config.yaml
arch: "transformer"
model: "audio frame classifier"
dataset: "melodies that start on their tonic, played by one synthesised instrument"
train_examples: 26041
gain_aug_db: 10
time_shift_ms: 100
n_mels: 64
hop_length: 160
input: "log_mel"
spec_augment: true
win_length: 512
num_classes: 72
output_stride: 4
norm: "rmsnorm"
norm_position: "pre"
activation: "relu"
mlp_ratio: 4
head_dim: 16
fused_qkv: false
bias: "all"
qk_norm: false
layer_scale_init: 1.0
parallel_block: false
inner_norm: false
kv_group_size: 2
subsampling: 4
layers: 16
width: 192
positions: "conv"
init: "trunc_normal_002"
residual_init: "scaled_by_depth"
optimizer: "soap"
beta2: 0.95
lr: 0.0027
beta1: 0.95
shampoo_beta: 0.95
eps: 1e-08
precondition_frequency: 50
max_precond_dim: 512
one_sided: false
adamw_lr_other_params: 0.0018
grad_clip: 3.0
steps: 6700
batch_size: 384
epochs: 98.8
lr_schedule: "wsd"
decay_fraction: 0.4
final_lr_fraction: 0
warmup_steps: 200
weight_decay: 0.0
adamw_weight_decay_other_params: 0.05
Rows from block 8 of a small audio frame classifier, named by matrix and row number. Rows with one number belong to one neuron. Each number is 128 + 32 x the weight over its row's rms, rounded and kept within 0 to 255. All counts start at 0. Numbers have three digits each.
After each neuron's rows are labels from the 100 clips, of 14848, where the neuron reaches its highest value: "strongest on" is what is common among them. Only what is clearly more common there than usual is listed. The data: melodies that start on their tonic, played by one synthesised instrument.
# fc1: MLP up (model.blocks.8.mlp.fc1.weight, 768x192), inputs 0-95
# fc2: MLP down (model.blocks.8.mlp.fc2.weight, 192x768, transposed), outputs 0-95

fc1.187:157112090135140145137052122120105165097097085133173114081176144092130128099102207142117118182131105134167172116155056159163109142146146068092097169130103113174102111177094089132196152116118076154138168080132130149081118149116082105108131170120101145147140103122133134126134134080176167131
fc2.187:111130120152128095163109149107096153139069092154117162140114175192192143129150196075101093095154125065157141105126169161106128050149104170140146165187151116140143160139123160098099114136100108096058199218106113163233165216151112128126129165146096129125160142163129158138141146130185149128
strongest on: the note E; bass guitar-like; bell-like

fc1.272:114144116151098183146082095126145167146110144109130183157086096103132094192205147125090180116152122185122145146125099167133137154182134071140153126164120078148128077169084147109104104084133110134124122163054153098159119113090136128153221059094126133123092139158144088138117137156111122198
fc2.272:095170122156139167136147135083129138164100083131108135112143127147124087201057194103113213103150142125151136118126099155100119189107144138160175100167151118085101138109127136110125152125073089177095133109116131137164099168106145145125099154112120096162065091107111119163161074116119153091
strongest on: the note A#; bass guitar-like

fc1.303:090088126074128119116141155130139154098174104090134099154099082171129095143139123060073078130107148138167114117133144143126118146145128141180220116170114152144202146122176107108166089144069134119183077084179098138098065103165163145112112078172155094172170127121100122109154213139098148137
fc2.303:188156094139175112085097160135117165186161079142105140090180113159094143157083142115085164128129081127087109138112113099089155196142113217212108150169140074106068139106134141131102106143088123175144087034154126133080104139101121137157110135059076086165112083158189064109193159105106156131
strongest on: bass guitar-like; piano-like

fc1.85:125108114124066147143096142120127087137121105150174118136160123131108140108127103130170135094102158202122116133096134169143176113118142132125168121111135132104156116199135108207100119103082088143122136119162103168161114095143137177158141113099155101166191093107175137136104128183154200118
fc2.85:157110126179175092126167090189063099145121096177120154104133076134071122096101127143114071104117165131097200109088079154098147151135120082128136129102137053149146168113110105108129099145129122158128129086105116089132078107183138086117102126124111105162131152105106132120154104120152216135
strongest on: the note C#; staccato; reverberation

fc1.18:097128118142115122182117172163115110075148146104169051140168122148104090135142132099212135120159116167172136130059155138113109157149113118118132105111161142109106097110138118146100082177163118168158093181140120084124135073101114166207141187103133123115175136112179167146231113148110146181
fc2.18:148054072104147091114102110134154147090123133146169178063097092141161088059078130133111109143034180122127136121099121167102130188091128113133199134163155119127098159129122075130136115117153166111130162141134083140178113130134121161136120121121149110138180078140123099132193136154153163124
strongest on: pace: fast; vibraphone-like

fc1.76:122143116107126159085099130100139105139145114165127126120105126073112151151130115099165067165177139131085106094107114150145182133148074098179150134115145198176109113140188124110088144126081158132201148123128096164120110068146102193153165082068060168114112088096144103118148132128188136207
fc2.76:207109108118157112127151175142117060134067133146104168103136103093162181098111126071066130058176111132108121173077115101141135180073157147100182142160145090211104127077127122109097124138103092099113111127107151175116137114164215118110130119119129073113183091090103124127130114140101136110
strongest on: the note E; the note B; staccato; tonic: E

fc1.181:098102155140094128098109143113141124102146147133117212134079141107123109126148152173171093137157154137106072171103132125149092121092202080104129099089179070143153129091101160074107136155125132040137145145101093130089145102112118149155179135135066160148162154175152129136162131084112126153
fc2.181:107135102104187100127127141121171076093143132127146114221137116117146169092085096137091130100178212138143179083104185146120110143129114162107117132124181104114186192110075124151169124166134188141109093112114111107189065063143134150082154140094098132135155194142118151114178169136090129087
strongest on: the note E; pace: fast; saxophone-like

fc1.581:078134143154109171167102122130106105150193095115155056138111122135155094083131084118130111172108111158146181205139116116069127117183173096108123139102161172108112102095135126184065074185153125139143181141118104101104134082067091090103108087119108100094143061113107151067115091094150113157
fc2.581:163118158066168122099119165173051176045129158074126088148107113120080130074148129132074103124101139104168125101148177089121097139113172188089155149139139108153109107113073171064199125104120101120120094132150079167110098109147181106100108094151106155152142089116125089136112139166058180162
strongest on: the note C#; square lead; tonic: C#

fc1.288:108132118172091137130121166092149112105134136105147055144151174141169123110153152132158096074094131101119108150142172105114123108122178123097060130083120173132106109124117129109120159124137105101116193067187139147092164141124158147109159164100162173106053133171160105152132140121140118163
fc2.288:131110128108143132128121099098104089134129101093180122146112108145149182080112121122170127085102143089134147079147101175165123102116165094129123113141170122122132107077109093167160135213154142090112131109129116084188160096179136096103164145130143133091208099100086122065157102169137151122
strongest on: the note D#; the note G#; pace: fast; staccato

fc1.578:136143147129163136082054133072166060153177140175148069190152116109133067160127093179111157112144099052126158142120108156191110098122162115164090145110148133081088142150117092140078108153125154155126106128090139201106094115152136121105202140142083154153164114108144106149137135082086143133
fc2.578:131126058127131138139182142098120108103094076162126136192160127137142080089122115196073103070069123150119154087050127160108156181086167125139052131106084066164156097143143115129104110113117162123074079139107149172131171129161115158157121156155066124100107160081118152174136193116131161127
strongest on: the note D#; organ-like; tonic: G#

fc1.336:161119159057136115157091161158170185119118090127091169144144127124066153171129096078072141181136074118132144130107132157122149140080091098121111112176096098100131095128145136129100134108160153141131122198138176139104118213191105120117140088085105092183090192145113102152062127060148146152
fc2.336:116122105160164102133125150147077055158157081166115100164130147072103112110113117112158131123086139155175146103113103148159175108124151120089130095115121159209110148104126152171112101099123094185078051109111136104132119136129061107097102175122094069159123200086060104152136071095182141100
strongest on: pace: fast; sine tone

fc1.409:159121175097110099145116132149124134153151168112049077089174096148140081135114097096100141144136119149135073132126155115177085166138164141125102229151136114139214116171152171156118087101101130166167152089136130171099147122085178182248178156175164108152175156138140067106106095188146145138
fc2.409:158099155082127114192141148142149122146169136140110141144181097141139183174131109119153168150058169146106121107161143114126144139193109096108180152120180138154120130088061166149135139119182122180093072115155082137179136118132112148135113073140151134108159185146098076156118149120097130147
strongest on: the note G; pace: fast; tonic: G

fc1.266:147080119132142127113124079129096099105108129094094112171112161092163181156070134131129167094133099118109141136148141175156183109164067175085117119107100119186168176118134142090080176126088164157137140146112147150116173131169131133148173159135147147119075096152070064109145135138095118102
fc2.266:180142171111140115129197127116119142162104144136102133107121099174126204106124178075125139111178066160128094088078173087141148158124127157143152094132182071143099164105123170145113090138107127124154108108110064071131109182145174139052132076122071161068156151115117151124129129098148111142
strongest on: the note F; bass guitar-like

fc1.101:115152229087087189160100084045115113171102159089123120172146131118135091075156116134114101121142128105129168146151088105151115107125128197128160121103118184239125128180146118068097152103116099107117127194168172153161142180145076162123142138109174110149093148086105136096170132130145103160
fc2.101:144212151115155140145130167154093152115107128171084162117174091148098149035114127095169129124186147173174124063113130122139116138151138185092119074095103078087074130121101103086095133128110126111095085131111099186152144163126154107089159189150112105103175160106101104124156109120175188093
strongest on: staccato; marimba-like; bell-like

fc1.459:138143125111120061119054160123139110203161113106113087105133116085066124154088154120165192180071117157084134145163147102096139137114092099066085140151146135187190138149119125135095081083111094102126165067083118070116159082125121160120148181159175097120107096081088107134179130131105140131
fc2.459:105108157120175150174138185183112078138106107159106145128181124137112122186097122143141133140113170129093155139132136130113222124134106157083152093088145117129073091071077176102103135127140154159098123153157120137146130147205124175107185101129140094159185154113125081137126126147188213108
strongest on: the note G; bell-like; sine tone

fc1.247:113160074136103183102122141062134076090112153118128137131186152120119147130181102160149148087095152129169097119246076160119139145107135097175119104186182135101126124179155151134091100138154104180181131125152164121111184112145125117069097107129076074125131101132112143130117121087092157107
fc2.247:105088140162139173131105116113182124174109140110115151146168169143125126172094094100154204097102169128189148096130150139148078159156150144155128105147094178138133145113121186132125236156084151105124143155107095135117136137154165179158143106208115115090126088149146113133144094182107147158
strongest on: the note G#; marimba-like

fc1.380:110151124211065105169090155112126139164148132114141112069137111152143113152155129155163075143169148087148111102141130173137118187135106072148092132063153163164115146134149112087129111096159213111094233166140114167114179092148079151121145103134051110117094157103122099139134124135076124164
fc2.380:163188135117184066144149168146079108181118056154164137123122093157156109106111133109127066137102142124131135167152118123091169157146132125080146125127131115114112180117163132075182171125106175138106162076082130167149129104109097112050133152094086093157165113166094126125145132075157192067
strongest on: sine tone; the note A#

fc1.14:129176159117156091085126107109118149103192070114144156176154157119138149060144065195141148110060133149168131142137144127175142066158136103120146175071083180153148147146148140097150162134132079102148100135123134093185107090114095138042125089116097115125184088160151148097144123134113174175
fc2.14:155160170118165098152136133130070144106164128115174116125117106167148112085124165072101161113153098172142124164130124069086152192126149167099147184135150094148100109057119133121180082141112138132125141146133166104099058113187138090106127091112092139130117126061162091088094098154106156108
strongest on: the note C#; bass guitar-like

fc1.755:098126130133132069138121150124141110075164134111136126181212148153137144107105063199136169146121171082121166154121113062133138088178080123123148178135094135191065141119108152099116114145167103129133098110124127080110096152138098101138118123112061075117164120105150139103119114099155146152
fc2.755:150178109107144139091179067142078143094140124084159075128139142138170121104128166082115176092192141158171139136142087077106130153105084165108154113133166192181158096109134089162180116175078109113174133128137117137134101147192139123122097099114100172132156115120084093130161131109127164106
strongest on: the note C#; bass guitar-like

fc1.28:084185129145074121154123086146164124200132117123159143047117098126091096139115086108155112130095114120064142134105131179143127137137133102097060122145122203094136136110104103131127162131060108190154096090152098130083147149145119205148113084120178153099058147082142170156168110105182103138
fc2.28:096121142135135096126169177139145080143076090098132131086198160180123127132111116193184105112197168095070168140118094114143138142111171144114119125140140089162121144122137071167210144086139177114097179107119133098166156097099118160093150133169097158179114123110129108173135134136121119119
strongest on: the note F; the note C; tonic: F

fc1.97:146175120113129151140108077138161081110138115098106164097227157168122125144132115115124082116093221128143166182124101090157110121130109112082115096152143096093112059111090167081174156141118145153099076144107164089154129182105116134126130163155114087141152170152114099119149144052153118163
fc2.97:156132108169112142107147149161119094139191078109152138130063087126149106129163126132110152120126159050151111123114177107038147119133110137143136101108130160153075130169177211190126138142108115129147145099215138126156149148163189111117120150122118154129148071147116147138159069120172143146
strongest on: pace: fast; the note D#

fc1.526:143083143102160138112143190187082150137137144120062158171117123115114106116129138099128074131136119111148072125117178123114125115144132114165119170210129146144118088158058147131052070110140143145128150150138126112143110081098103115198122128111088155141129151157120104135131047162165148110
fc2.526:066176134115140157136102203134128036149076155134141105160164087124148145096148113164164110113126159167127151079142149149125107155149119151155156139116191084095148186112097134156084141138144127150089105188087073160119209137149106110112168093093116192096113112142113107121188159153140188086
strongest on: bell-like; the note F#; tonic: F#

fc1.322:102171099097132101101093165179076134096067146147109081162165164134140130109140164150095128146167102149151130179159113141130135151184100133123157124059122158207074097116102112133108189114124132108175135052107139107122092108160127116125128126119109108111147167102137116099138120073129117201
fc2.322:128156126139119119122180156158084104166046133134115177109121116105172146101066128117149093126176105114139094105068110048154150142157097155136204158087133103197134100081147107129095138106109172134094111097064140164101077105167144138111086083112157088140176102115127140128166160083141147121
strongest on: the note E; the note B; the note A; tonic: A

fc1.115:202139120136073170171152133073223136123161110121137130122109123140148120164158163155110096120090150143150133133079164105129148226129043132131077128140087106123138111137106111168042170163146163158139117096156105145125099135100098142112134099070184133132239154115096132114155102098148109101
fc2.115:217108114129106118102193090116084145104144148096108108137097087145075160086097133124097138098152200093106141144149171150134111150100110146126097155166135127081093158063095142182120154159055132184144142051104132114108105127163073097086150155135148093141123142076123148130106097108111170115
strongest on: the note F; the note C; tonic: F; piano-like

fc1.544:172119136054102101117096113124150146092134124131099153123142132160117136156135122100115149143128156143093118141116198107104119066113104117189132102168032133167196096119176119127149156077163180109165093081140200111157102124095123084211132134093152059127091176225152133137113113189138111164
fc2.544:130131064159148116139106098063092126098157120092102159152179125147123117083069185094111170125114116148147095112197117131148070151111195121205120119149152051134108154112166107120096113101126081193117114124174097122113103149138139106134127160109181113156127160161092050119162120183156183141
strongest on: bell-like

fc1.19:162162067138127132154064101086105095125174198179128111108202132121121161133196137129169161168177117157128163113135076186168152122075139070096110166145084118154125130125143156120118158105109071082117132070180131135129136162172098164187124137104124107048145133159155061127097089102158109129
fc2.19:190099160081146152166138123139096081092147131151048103153205099100114121151134184075091106126165161113140149126182177122115120112153088177081145138122172179093156088177146128126115118136136061163095072146162077117140092081162077159116097115121115139102121098130100110129078128136121125140
strongest on: the note G; pace: fast

fc1.326:068124125117102136091084231195142099168150135072131122093082137109124085075067183141108125160109122118101118094118159085130164104127113101086093161111118182122122136145071133112090127185146165055144107136094112152131098129142114199128116145149185141118159128140116126099108103146141144177
fc2.326:135124080104145150156194125121102087174109099174071118081126212163100108060120163124121104131128131156089156087111131164119151134099146133099131175149157110134120146105186115103150097160172115179178127113188068131123081144135149126094096186099079135162155160138151091130108129156110091118
strongest on: sine tone; flute-like; bell-like

fc1.733:131125153213110089137112148126151131117124162165149166141082148158105146095140122020158190149137155128198126130120126155123130145183099120167135133167148108109119112134104134129109143100151129145169108121087128150160107164135137143153083088102135136079092117118149072164151100084164161191
fc2.733:191146116153176121149105096104187076118083151135111167144094114094088134100106080113111143123076142123130183113125116152134138144121146153144094098235166156090084113083140089085151148164119145172129170091149124148110140156067173134132090177063106041095163143157108097102048105189134137139
strongest on: pace: fast; staccato; organ-like

fc1.93:130109165163135146109132192129141147082114133144106128187187209184140128106067098129165151094140135108079150124186093129174133124157208120133130130102071113076155180118116083114161184151116095100120102093115113158099137118153179135169126154083073141105124160076147144097074145127141136140
fc2.93:094129122150073126161132175128121132081087081094124157142123102180165123166154174089105098135181130101127206170097136146066163118145131175126103085095162166065098171092175084165070147126134187118128149098145110104115154155160126083115091102081169104119195069138091143128090139082108163135
strongest on: the note G; reverberation; organ-like; tonic: A

fc1.281:182124133064110115108094167110125142101119140117102105143114137110103093128134161142115144142110092141172146104134127107166156148174085128164167092129133156136162148092083102104181137161071220141150157106120119107102072094153107129155096092123124124119115149158144117156156186066115114095
fc2.281:112146140098145130173147119116057089164060114143123089105116119126110132141198143109073149153106116121135171108119125109077105162082122173096180135173195131147226108122136159137129176196170191160158095154145120124144100107145115167114136077141132117157180113123083135094166171150074139135
strongest on: bass guitar-like

fc1.22:128128150203081154109125187115099131128116126111180122127170121108123116167102198141144144097159143173083121121190115164215084141098138086201089094100102129174149072117154079166110074137153098116130187129111135155141104133100083110135137090145151137051181098140090115167116087127167147132
fc2.22:088096119141148087137119145209148128159171064198099101106090144110185147097123118136123165146139102147143149132140110190128101133107133177098175168164085085194071089138163179103048133155156116105142116172117177131150078108119120149139107147103109127063127136117121130173145139139116187149
strongest on: bass guitar-like

fc1.20:078169113135120147123131116139176104114150135099107126138175088095092171133110096136127155135146112103134125129104088146130126114166133132127151121149199119120046094099109099147098094125162191058203155197144127111102121104120122145161170133158108099133148148109116153148170126148107127155
fc2.20:130130131123145109157161153093197135121137071168110170103084115087113151145115164076121162178076136088124152185131102173104101165113157126141105154123150088058118171109145145119094121138092101098117155109054143140141125157099180180087074120104138093162133103092131119169154112056105076111
strongest on: sine tone

fc1.242:110143187081148130090133067146126163167101182122116129132120152122165175142117101129127117055144097121083099146174189125154132113140116141160128153103149109077130205112144135119068139134177118094139103178145161129141216135090121191178121124137207113162124124065094079115107092138071199123
fc2.242:199129191128140086127174103084114121092123101111104124147110108124133154072092151176134170080093137103143131107061091144141120125119129125063172142150180106187049192112179105102155150095129133109103121132123088072133112146119229108118189126124107088118129120124099112130119130068139129106
strongest on: staccato

fc1.74:117146139155078127137190131088149111128095182148096070170163089146113103113172163101117209144163116174105188104166138126134086113150165138075174107115121107145142179172135124079198123119145152093172125091152150146145125182162120109122179152088124161123174124137122151141104129139129091150
fc2.74:145098104098127124141212129153043130153130097132167090148162102118075180091128091145133156145119138162111143162169096112139132163172119171114255128113152154103140202161111109123110107121128105121146128073147050140105143228108163162160131110180122138106135142095059150147179148134171127079
strongest on: the note G; the note D; reverberation; tonic: G

fc1.105:097179119144195112119115124143095163099162117111092096105079092133128177139095090131115120145082168162119109098133126170071152115145100131145155117102121153108110114203094154088084138122092117089132080133056131094107155118067143136131117161138133191156074055079116064116175103144074212091
fc2.105:139151151112149095132211136123161146154153183119152127130091148122094128104085162169149151099134093195106136100109181103144075104169137157116125137122096124147125133190117119155139157104114135147091083132128104124124131143144098131104164147118071099137093082090135092160124048176113134061
strongest on: staccato; bell-like

fc1.182:130140067110079160147112228114105112165087144093137166109142099085166130087172170133138143093126126105093115127074098175077130116163131146142095146101060107118142209082105154158079162137125121102123117151098147091108149048124100135149110076128070096123113105072063096136102091157189093156
fc2.182:135181139144155193123171106137116148184174138163139121188089163115179156133138141140075119135127132084138135147172063163181125093091093123188132178116111127141145141208103081137140141122139126152122145154162093177113126125138130120138115134117112163096126113132122112145198142086115099146
strongest on: pace: fast

fc1.765:133177156139059151179127152187142131180104112082123108158112108087116184079164115172145121113120111147098128118084130146092196142158160101152094105111134153062108133099106100128096064160135136145147156130116084146084123131128138126117185133086171124149248135147156117075161106155092073144
fc2.765:165102148148179156099172145160134116118129183199130100117138113152089081096136162128058110138100151134131138094145124138110109153120125066118149119165146189127128187130123172119078116139121160136185129075102136075170118158109119141163156186117177107109177163112140139114101110171125158105
strongest on: the note E; tonic: E

fc1.310:085194113139063141112129167136151117130157130238120133118113172113142157128191097157098126138134214110124121165103104108164138149079088121147124090084075173146141099108111124131126077176158129145116094138161112140102142148109123126169141163121117146152128152145114116089128135108145170117
fc2.310:158154111071119102090164119151125205178208092110110147085116074102167162099114182159155153134139161126138101158086139118060160152182144147117120133100123189138068152123095147151168164165161081156106150132111096151128116132094155129112092134073081131154100093138132155121194156084153141092
strongest on: sine tone; marimba-like

fc1.8:127101109154205185177102135121163097128133196147158183093078143143113135117183099143123090136151103126115149080149156107109083115164098120108129203137152172113113134101100133189149190133120132112146175107134101115138157114113107035140164169107129141135112113133088160150145139147095110078
fc2.8:176136084114049076130154138183156123147112154090115092160129117134136155145096127157173204143121080136118125161156181156123152141188114142127109105122152101172100115134146111196091127146179141153095107113119130129138099128127153218118110154157074095126165144170111183156075120152140116139
strongest on: the note G

fc1.297:163150154148072102085102121110126121104188098100074170132155148121192100123117080070130158091092151106153148127137117182125141114161164130147105092102097171129158217127133075073134131141111118133126092141117171140140124145152120128170152138061146121187170100072127147123121091171126116151
fc2.297:146125127136071172118135087161127124100135079107143143102105146120153102151107137172160187180155133120177141145171113116116091125205151112130151162134080091135129149097070141115110137111136135128120104103128107156086105109179153147181150110131137114112155188146161062115112107125152143136
strongest on: staccato; pace: fast

fc1.144:142131163144132184000124133115117188131122159176109072124093172079151120142127140140131129109149153129144149125097177108138155107184135168173126147154132158111131116187122128123051139117128094098079127129168116126177139120145087147154130127104085117182145084158115062174174118120093147140
fc2.144:131174187191195201085099128113103097143158099140140136152122189150089154121105159184124121129134212153126135157134070150153093164174107095116138111165081101167147194137081097099115088117070123126151119152093101137093111142180087106143169139099157104105091199136135119130152125148143126090
strongest on: staccato; pace: fast

fc1.407:065148136126129111064105167149183146133176153146129117141133151140116133172164139158179059126099091135125136149045163142128091116105096096088051146150111117172129100174142189125170059118135153170152106123110122123202148119047115162156201086072091144099184130156114124126093141099191165146
fc2.407:124061102130179151140144178173103112111113057180117129128161163208179104127117183124132094079109155114176132143119169166123107118174100111127117157170152144189124116077118167061156109138186144110142182142141074114141131155192159094111086140128081114109169192131140119175153199072147210040
strongest on: the note E; the note B; tonic: E

fc1.290:120108150115187116148104117105092140114089152107144098135145133099156138141089136101118073164135127116213112127153166100151120101173078099212105144157072099122142105174090090135078151132147091076143092168178120125153114094087091164085131149103177102163100136071128100187137116158085227150
fc2.290:138176159095162091115187105106107111150133134131161129163133189149136145058100163114098134122135195139123147156097121109191143152119105035119142103124117135125112191108153052098132100155111072111174139165110141089116143151177101129121157159112074112093062140135118148164167109162175124122
strongest on: staccato; square lead; sine tone

fc1.489:100171148119096082166144146134146130163159106116181138135111086064131131140139148159112103124092094077097112162104155115132127180161178127127145131107115136144156165131113146078110124171110152086148065147104108079115048098081107108144158143133129094132113168113085144088195133091127059189
fc2.489:111075120111138061143148127111163149147161134162093104105111151131141061107101155080043121122104170124159151127123093194114112158090082126126189152156192099150112204125129131185155170191179145126114158092147071126109161147117092174144128161114141105149168084032139106114123109131096168117
strongest on: the note F; pace: fast

fc1.315:115191105141130107164112087110072150159098184108092139076114121078169162122154093112190116165060073154134089102126127096106146151127142120152148093111120139107154103203087131167166083156178105165158139174154174136152130224080112151104168142093133092110158124147147108059115078147196176098
fc2.315:098148104166187150148153125187075160115176059140078087114150050104185113131148071135145154135118143115140122117128117081167095107131155138129118119121138128094150130042098092109143132122124160095138124106120129118120179089088125084090088131148137180172189110119117118139129118113129150062
strongest on: sine tone; flute-like

fc1.629:104131135122107165164127163125166123148146100108172165152133133148189129128115135127148163167147151111151186128136114170105113122146124165096104149125127102094109086084163140183122156145150126088121138158109195106086168104135099057127134182122165132142184085151055128123133054149146129085
fc2.629:087128136085090102138150157140122193095135106188180116164149166117147134101121123118203188112143127213172136187159105182089174088148122181086139150142144097224142089151117130160159141147133112122124114113099161139177096148124119154136105148164139183099110178179137204146114173142090172124
strongest on: bass guitar-like; tonic: C#

fc1.400:135118077154190158141154152096080129057167118135083141111114093205094077135117150096110134115083146095101098137145180079142125122156179123089159184156106146082133062122146087130113149147126149113109136036137118147140193159173193129106124192103121130172143110174112121113150130096151108149
fc2.400:132140155064163071115155131191069130111181118066105161119182068067136145125097188120114089138121199178121184064135115111084119139123137158136159149067091122118142159130102111104073066133151161083070115125137097120142114130161156119151079175127188134143161157183098107101087120094125191140
strongest on: the note G; the note D

fc1.698:149184092207132175153157135113084183078099132075125114087125083114145121161092167101158136189145148155155101140122128131104168174098133113151080112170092140107112079096139149150145117125097145165139169112101128083149111163088014175126125139162167122089136146114116096104211120119096155152
fc2.698:120103100090139097164153127079063134138140041118121137133140091139113093083106118178135126107135159101135169079067154135091158119090143112112143169134153102045148205084164083118135151133113134079138131124160114121112097151106115110106161130166117200132156093099130127106154096081124133093
strongest on: the note F; plucked string-like

fc1.147:139138141130122155094123206114126143091116155144186107141089167147113134124114133175081105095111111131119117128160179125191082112134119158089142148103131195186157171114124101121170132160154104120147042125129125160095063121198142104162154149138142116094115133164117127061201108074169120149
fc2.147:131150110070117129132151135143124149160102045137108113136083147123180157114177164133123111122149077113073133151097095146162138207061107162145135106159174121108195098094160143144193120152127097143168159133114095121176071077137168172127136109073118151165128124150151121120183155169126126123
strongest on: sine tone; tonic: G

fc1.730:091136105097089130116099167098102132091067124130054101110106236083155087098065143118132139191171179093060145097070036168198116102128086125122120131104113132146116120126154141090165147156060174199167104111139095128097110147162090115067164138143149104097120138156175134094130190137172121167
fc2.730:156132128127147145123193112094145138126110142174110146071066091083173157096083180127183172160193124149141094129103139073135119148170152115105186161153173091143171158111173155125070121135118150118105111139074138112161087157196123179092133142064125134111185092106157159126176166091122081071
strongest on: the note F; organ-like; tonic: F

fc1.139:097141172081138095090101171147117124122128115119151125177069126177146155123095103067203120180135134115117143134127071103160171145155187155095107152106074196165080119119112145096129040119113073167163116155105091125111147153160144144146107130136107121107115093166104188143127068100146144147
fc2.139:213126106144154149126158140165130113097106115051160147145136137127122111151132162128182134107124099110144106125144157041147110101123150200112155067160138154129176081120084139128161097066141116131134096116185160151113011091143118110090142083115104084117139067105130088132098082134113137128
strongest on: the note C#; the note G#

fc1.366:123092167124089110122120123102097168124158110085126158101163110113047108156094151123130121129108185137133053127100074148075133109169056138144122101123185165084136154171112087146070109117171147088075181153120143143061151067175100131165121115101146158089132140153123129175070129076008143140
fc2.366:083180129143077134154121158125139148115148126164168097211202096118102149115117135106060119090138120108135156138111086139135142154154126133095123127090154074089192166107160144079125168067161116099103202117122117100172105145082105113118108186177118110137106121156173175106112117183160168145
strongest on: the note A#; marimba-like; vibraphone-like

fc1.253:049186177152097104177129159087129122159161116076134105150134108133083116165137142151194146174062071120090131105096140072095123161141131139110186146163124089179125078125079175161024118174110064143147145174129096096130103090089199096136141125107074118098117102152090175111152110158173088121
fc2.253:084121062151158105130080112095100130089127124179143123122106079132098074095097110089121138144128126139120150111135114161161122133120130133159162156184188115107126189112161100135125100106132120147116077155135096132138091091162084144168157165143088134126187134158147114128132124150080111167
strongest on: sine tone

fc1.42:070112131135065147125077118120145110039092179182095117134181161079094118178157118151135070078142047072155147113183137113113120138089103146130095132109128102141109129120104082129081117151150124097153135112140109199117090134085092101106148162169080095066090079106082112140147162168103171154
fc2.42:212097105104174131154156127101095082192115090137124155141149107130120133144094184133133102110136059152080138128088144149149166124081119156182137125145144143135190143092165123169125147093124114160143146123125175119171116129155165124203119137106125124124138137106151160146109184159120124163
strongest on: the note C#; pace: fast; tonic: C#; saw pad

fc1.372:089158165135132132084125165109136125143110110100079098114080099102112094149120109158130127131139180168139136124138129125102121135157090158126117152129110164140128162147111088160059129182225164137113084161129134171115192127125107158136116125123124148158118034100134102164170106125135137074
fc2.372:190120126114212142168145126171091117153174140134170140099178173129071123110061161120110092124125163151096161137100137137127153135134146157123164111141140074164087145088161078150156143154121130133161153141130091107145110184087099101133160146154094085124137168098097105119117128110136114159
strongest on: staccato

fc1.495:108139154123136127116165164127093163109172092136054127118130082198105158125133163104128118155103127180160054118159188095145123130144118145147146153140132098096165195135204171150179164071080048188171163119098077135151082104079164139094094134129130096124113153108145127090086159109114161122
fc2.495:116140118071161135144169160180105115117138069099115112123205167176144142092108140121159119138112035137035112153133165145093173155146154149098145166148159115079130202123192156077131091162090180081132139086130124121165125132090154125124165093072147099103121127133175089127143117053092187123
strongest on: bass guitar-like; piano-like